{"crop_scale_min": 0.8, "fusion_encoder_parallel_block": false, "muon_scale": "match_rms_adamw", "batch_size": 128, "warmup_steps": 130}
Rows from block 8 of the image encoder, named by matrix and row number. Rows with one number belong to one neuron. Each number is 128 + 32 x the weight over its row's rms, rounded and kept within 0 to 255. All counts start at 0. Numbers have three digits each. After the name is the row's rms in percent of the matrix's.
# fc1: MLP up (encoder.blocks.8.mlp.fc1.weight, 576x192), inputs 0-95
# fc2: MLP down (encoder.blocks.8.mlp.fc2.weight, 192x576, transposed), outputs 0-95
fc1.195 202:127144125123176104126109116093175116169127115042126089149089126138100121141122168127095065131130128096163073182108091143098085124128127044121138132144108121094130137121134110184150115134158165101094150176172081119181122148126112086178090117101131152128057119131093205058103123066116109139
fc1.196 023:108124128128099137138076131129128144149122128131128074128101114128127125128128127132128132126126125132000130128126138106125120128128127058128128128128117036099128130124148126124124152121126126128128128128128128154091127118130129129224124128128128152128132092023151104126131124192120128127
fc1.197 119:141158129221128098140150121123132121160138124130137128136133103041130122126127138124060124130164129214098119135125094123122123127125102135131127116143130214119185199110137122128130104126115165125255132108167127128140090035127154098135115118116128130134126149157158114152128117128074106112
fc1.198 028:127130127129128126130128129134131128128128128109137126128128065134189000128129124127128127128128128128128120128102121128127126128129119126129127136128129153128128157127177128128128132141130141127127128122137128128124128134147160139132128128128129127128147127124128128137128130128130130128
fc1.199 247:121188052087207120159120131127135142113110129130084127120128123134123254156089181140129123120160136154096063127090084107112148102128125126122133103114144147141159137095041125082128122095147122132137185171129179131216118130140123112112124080189121124162057146129054141134094152115171151148
fc1.200 133:087121126124126189145114118123030151071125123043176125141123099133128128150088127146114137127168127128140121147131102130129131092115108114205155065102119108110108169144131133128127135078123129082124138101090133139104226127120138142132137120191239100128164121137124106127133188129137128177
fc1.202 129:087110123122134132098078128133136161130134144129149117255035122087128063186140119083118090133140090090114087128151115060122125119135123115135133114072112146062131087084194097141133089167092200119127122120130118133156141087125157128135143150036129096111130128020122142172129074195107089134
fc1.204 025:121127128127216128128126105095137129131129132082126129130125128127100128128127129131128109134137128128000119128128129140128129128129013133127144126127092128128140128128120000121091000128128121141119128131119124128127125131128123128128117128127121128128131128120128128129129128127128128130
fc1.205 066:109083130135139098129147131129129127115122122093129126124156143129110128131124128139117135128127128131164107104134133139122168134104131128128124044119130065160101111128125120127060131097000000128191137126075129124051138129124147114127128127182128150148129146081141128131116130132121087130
fc1.207 254:175114130076158128097141169115131116148141097123093128108121091232088165126214108133129106130106128127099124119125125112097121166115119137114087153128127117082166113129138087127128133113128159076132185028109129153129234139125130120140151174154145209110134083187141120035125107110116101129
fc1.209 131:091173140132136085130124129112124149129133210106187130127120130108168082105243179127094111160133128157103128139146125099129125128114231125084184075090128129098139144089094141206129113118123111140132129101137097130144124134069083106145151138073122130124174129131123143103142131118175170128
fc1.210 092:139135066127145131114117132146157128077117131110033206128097144129061193140150112107055120159122128130137138134075131128252124127125147137127114124128129125137125132111179096117122130134123133125208094144130138128087138133147122128124096120131098143129130139169086130128122115221119129123
fc1.211 183:100117123124202108128152106140209128139127116124102169129077121136129127157196069145103166136130126127155159148113133026093132139069082153119129098028111123053146138130150106130116139068159103172128157087134152106128163148106125127100085193077218112101129095117127097149140143126164125138
fc1.212 149:117120123127157182181150156127188062138139154127128137098125095123126152065127121121100150177133101125124149161143133056132141084131148088131000125124105148157136151110129130119115130097123129169132119137119119111099142118123133078092144183134181130133129114163129127142124112128176127130
fc1.213 159:102165125116146136130185124125143130072132128181184140141166086125148154089111120143130089082067132110141121127056061120124149124116202097158178174111111131110106129116127115121079128106147128217083116127105153114009138130118051126156132177117115111128139132134087083122153136091130133135
fc1.214 095:134070114124157104126085125147128127125085119200127030130123159085187089118096182177129088116076163112128052191239129128037122173118125134153158115124128031127118165119149122130118132104106129139213128126123101129045126062154193125153129209116103162121128152126155121127150082122133124129
fc1.215 081:206126128128147128144128125119126184127075127156133108124130138124238139061129121116127126155122116128142123119129125092131144098121073138131135135049126127113125134146129128154209127128098112128123135116115128112080126155131141129144136128066081103107162000127053128138127137128128133022
fc1.216 006:128128128128128128128128128128127128128128128128128128128000128128128128128194128128128128128128128128128128128128128128128128128128128128128128128128128128128128128129128112128128128128128128128128128128128128128128128128128128128128128128128128128128128128128128128128128255128128096128
fc1.219 227:098122143056161201129121130143096131154137161111144132085084115127188118103128131145083043158126136128135125110210131127114125115127141156201130085101133128158148163127131132119136124216041148126159158155122131123139122128149108089174079099127079105130145123127129133121151138121107112118
fc1.221 124:113094134132109129133120086123077133128166171136099131128110129122133119125128121082064134126175144150054146134146068128124120129135133133123125127130126162099151129131126118101124097042128126132114117097132110160124120113127184127087129255117155127123163126164133137113155114128235123163
fc1.227 017:140128128128126128126122121128129132129119128128129128131114197130126130129194128129129127175128126130125130127128141126130128160126128128128128124174101129127130128128127128164123128128128130017135127130124130127128131124128117128128128134128229128128127132128128128127127129255117129128
fc1.229 065:126132112124128132129129135134124162145090127146111158131087184143130171128125150152108021172141125118128112128133124120108135144127123094155121118126202126130176146129152124128127136079122048128103182126000111130205104122186171180107107130129121125112136107203126135126115118179166080062
fc1.230 095:140079134127128128048152158152149125153119128168126085122125147149126136115000090129122000165135125129128128120105128143127130111113152128128128131104137097132132130128130124128146184125134128128137129132083131117125119152110126125134134128131255128118129127130129157136128118136135118130
fc1.231 076:125069112125255130124118122127120131127255128126142129127128131127129127137127140246047128128129128129136129163129098141163128127129098129128131000166128127130149121129178132128071127128211124128128185119124127094118134129128129124129128129156128128127128036132130130162129129196128135129
fc1.233 081:119122108141129185132129102138134126136137126161138163130135136173128129147106128127125181132128115017118127128103000115168082200129109088099093143121133137127129170109131096126115235117104082129111128150127139122121180151124129113127125173130123089133166183126117058166136119161121128137
fc1.236 086:077126154133172086132125142142125183127135136127119109199121215138125095168129117124135131089128116135128128128154079133135125119105094127085106092139102112130143104078102124146122115127189183129128165125135142128125128142129129150132128054115137102118129143107126124153128147119144060127
fc1.238 175:120118138128133132011132143102144108140133145165109151092129127090123121131140124183105124117164096189116056093110130101142128126109109157195145129136140130139101137157131014135137113090135129151132120120116039128106155112136166100159111136141233125128157155086134117115114096077148115176
fc1.239 006:076128128128128128128128128128128128128128128128038128128128128157128128128128127127128128128128128129128128128128128128127128128128128133128128128128128128128128128128128118128128128128128128128128126128128128123128128184128128128128128129128017128128128128128128128128127128143128129128
fc1.241 114:130117132140112032083146128129143102130139152071095165065135073174114128124130129203120123109164162129097128218124126110127128197107203135066117119122157166159148128133131143128143128178139126079111138047148120145110121128173188081115129124132135174147122124127106121118081140117122120128
fc1.242 152:120123111116149206126141129129162120132112129126112134169134120130140139150115174116134134128110115127128140173140128122134136184134112128138125140139132121138155126127128093145169119117136145091129126122128045136149024099116141052096125101250132128087182172130081130143111119120128149061
fc1.243 136:230128060111128184131053250131128139110125124122115033120125206105187098134079169077126128135133133079125100139104124079066128126132123134135117096111094089133122116149190109194129148130127127129118179127118101133129121193128154133127131130132128125135123127133096133138163175154105133090
fc1.244 122:038129142117150128127141152101127128135064149042128127167122139140151121138139053078105118198129128157127119111137067101073138125128150119147061123071119114110248144136129133177131118128104127145151128116129128123118126147155128128125151174128133127127132128128094115154112126106142113120
fc1.245 139:118130130076127131159152137128123150143130061125101188161128085146163129072128104113097157082190110131128119112119071119134127119087098126202085114126108133150066129121134121134122129135109142129110127208079130150141118081129133133128054128159179128087122133144139136116127142148162116118
fc2.195 189:162033087146158128113183137128160109182101017139128123141126127144136124140142107093136118152136130050125115125108109126123166200147117139127153148068095082040140096125133097226124128112102130161076118124148071197102154190104126129125143128109128122138137137173125196120148133126177084127
fc2.196 031:119126133117217129123132126134101128113123135117129186128128226128128102126122132170109128128128153128206161127128129109130124161131136130094128127128139148136186131144133194079095128127110129129126144128083135126137013219121128108116128128124127121128128120176136128121128124117138136137
fc2.197 125:128164093161132128144127143192134117127129149137166128132146135150128123198095168115112128129142150124133114087138133124119132119128116129049132128122129139094162184132219122129125125148122119118138144084123105129146130141127096140194132098123114139131138148100130105128130132139255113090
fc2.198 027:127117120134117124128134123137104184128122129143119131131155141179070142118128129123126144131126148249128083128143124118137134128131145048099102137126176129123126128123129114164216132114129126128115122134138129136121123129128122125133144121100165000149126091041126128125128127125135139143
fc2.199 239:122128105139118085140097132145149139070106185096130142107130112127147255129118125113139138097110141138125114175140127144128104137046117109148160136140143128105133170131127133129137108095198128189105126139138130118140139125162096092133140197129127067141099196094131202117132212128155154125
fc2.200 143:136138129192131118135135157128131127125053087140129207128126129128059141128131126127110128205174082131174180145139122088153109213131135122073131093131127105126144048129035134116117120140144183156128127138125164128110128135144149125118074154119131157118126123131033090121128161141133099119
fc2.202 132:123081128150146120116160161079126164110108090138156177126089115137176133119149119128139128126210060111164155173112121156205137179150143118081082118086151072101192122158096110125142116127127050133147179142137134121134118140147145113124116120155166129180098160079100130122124128114132120118
fc2.204 025:129124131131125132133145137129128124157126084128133116137138126126113125129132127137126146095138125093132255128126128128129129099128127128128131178127125133128127102096163131125117169045128125126127101125130127156134128128124125127125130130146126135125129150127126130128239098255127129129
fc2.205 057:144095137109127151130124248109120133199165138115115193117039170129123154125127076146152097137133096173131163129115095076166114127143111133160187122146129199123134147129123122195138132148141148133098190106164128128140111142127118145133072136115132121131105088167148083127129128134072127195
fc2.207 269:164141129079126136135146164137080115218129126116130096119110115104183163125130119143112103134074130105111126132128133088129087207123128095135054212138092161136094117128067066133114138128149166063116128122124088165175174168093128135133131146080131208128117115174129085137125125100128117059
fc2.209 115:130114112129143127051097130102126046097134158132128137181128104114101068126110145044036053136131083128094139156151160187174109098132080139124131143128136165142101133151157047089099167129132130140113118133132129151111126130248129127127133123135115158123098128127218129109112196131109128131
fc2.210 099:123255181043087080128128137125128130054131186110135127128114139141118129139160128131126126136127126207146136102139127115080065123126128121136144135126120130106126125129127178132132154105132113126128143129203179126129179124130064154129128172126115129046131131129128111112163118129069055067
fc2.211 155:136089077161121162093133151086168130109133143139161142119124128034170123214131131133091146128049220135111134096170087158083125101088128121128134106111128150091189027160066096123188150101164115189123127104127117142158141135122144114145129127130116016178113109128065153133179113113131130124
fc2.212 146:112130135119065147144112116095091180091133111129124096063181255086162175128155041131128114124103111132129019103132126138129153134129193107126202201162181114202131113129129101130147132130121135097168118128106129152065148120139142039171167128122135135127128190152103127129127112159171155126
fc2.213 195:087112111109195127105118131098089130108123157099160131093130121182115134154176128134104180116114175134061173128125073132102127140126088115105192132113106126075125106126128121122140100127190049134102121024138133112115152031164131134129161089134128000097157115078129109130160135132090135203
fc2.214 098:128175122128128130116128146135149125170128143149097131117095096126116114122135123141128128096134124133159120119123124128133134064129128112127129126128128133127120123173123118133035138110231130131124136129130129125207162162084148136143127070139132079127129132148124117213168137120062125059
fc2.215 072:124129122107127132106129126134078084128130135120065126126177186185133133126121121128102127128139132135127125129126123127122125121130128016151129131129224098130128131130129126128130141052112188121128133128135135135140179128134157133172128192125092096124211159158154128123126128129128128127
fc2.216 007:128213128128128128128128128128128128082128128128144255128128127128127128128014128128128128128128128127128128128128133128128122077128128128128128128127136128128128128128128128126125128000119128128128128128128128128128080128127128128128128128128135128129126128128128128127128128128128129128
fc2.219 254:177128143027128125118221132243134121108076106129125122115141144124169115104161108134128143131149117077126129128137181133124150128073105133109142129108206126170122059127129128191105140131131131132111084151136100110130139124132128102143170058157128133125127115110129128097107122109124125124
fc2.221 128:131128165129128130000072130137087112098091076128134137130105119144153132159124190063178121136142106153091093095055124159123120059106143154134147121090169118178121137128139149189142128184132129133122128080100228132134154167128086113065130196157200168128092128128095124119116122139019119145
fc2.227 016:128128020111181137128126143214111126128122125125128087129119061128128125131125127140134049128149119109123090125147126128150071204087129128000202127126125221121077128125128128111162126124108128128000121101139127128131134118107123162131110129128083127127145128130111141174141084086129127128
fc2.229 068:126089123160109127155131122102128127128127102150138090098142122137108130128155126058128142148131125179128244210129199086135113127133153130113149135123128118145128128162128177111134167126071149108124255104161133100079134156127120085127119132129129157123127151121152128123131123127062126100
fc2.230 091:128132126130140167127123124118188035031126122144086126114112231118126143137125119128166128139127063128087142154128128148128138137111125118119131112129138127065126062127122146119128129090129119131131003123128138131132126116115115142113234128126122132121191150129085137124124128129115129128
fc2.231 077:118110140127107135130128131182121129123149118130046149127165128125142128133126130125134128111134129067137124127131095127114126120127126125151159127128123144129128121127103159128131067125126130130128128126128129129126128138133129128130082130136159058129148032128134059130121132128172124130
fc2.233 078:059193148126128148140128132128122129120123129154128120113069115127182125127141136135129122113157135105132128129177098130132114123128139125118129122128133103133088043163135136110137066000136128134204117126092128130115120087113130156196130078118121119123127002193144123129128116137128120125
fc2.236 098:170129109181137147119140150146122105131106109137144128126205093139124116087083064123119126127136163134153143132124142124129103185126131114149132191130094119160146124141147132084121170124121125142120104134132135084196181084137095128130128246130160144130096128135132091135130147129131110158
fc2.238 159:090123128123133128108105107138125136135127117128203166147133119128160131124128121157129121132127128126118110104139193126111155045090126137118129131127157108132128150161128121136057136115061117124127149068129214131121076142128135159105113140147124126139102126079119153136191135213118138116
fc2.239 007:128128129128128093129128128128177128128128000128129129128000128128124128128128127128128128128128128128129128128127128128123230122036128128229127128128128128128128128063128128174129117128122128128128132128128154128128128128128128128205128128125128128137127128128085128128128128128128128130
fc2.241 107:000121127137122119157120164131060123128140141138128206132082158128152135128142145106128095135129133147123130129038091087159096154133085111187087122154149115129109166128155111091107132127082092128118120147182122088178139137105118080127128126126147004117179133162222129066137141136146181112
fc2.242 136:124179125129099123131146120125121127105069121157125128075131142137124138134188123145114127129106096129120126104143138106129134099143128113119133128155141151109112110037140101123058139130134134129165140099128127123132128160104127097131101153190233124128163152128079130047130131129077083137
fc2.243 157:120124130122108128107170130128140128132091135114128130115213098113131122172114178097111131146137133122230122126130125153022150104132126125149158200129123086129095227118147102082127137122131143131135076165041129131130126112112117255121140128165124132100127136107191117147129127132105132123
fc2.244 119:086128157120125129128130122135126104120163128141139082141138110129063131130128106134131126118120130165183079131159098154138072136129127121128130142079006183122116138121128141133128158129122125059128126126145041105126130116171128141137125118109131116138109132108134041201150121185140147132
fc2.245 131:125127119103116089129073170101128125112153117144137122172200178083125170119156111199153039124110125142128123129158130129121114126086092127096197111136160135123162135165096173203124172132131109134142140150149142130141155127125129127170137132129160161105088117106119188115123070055121132113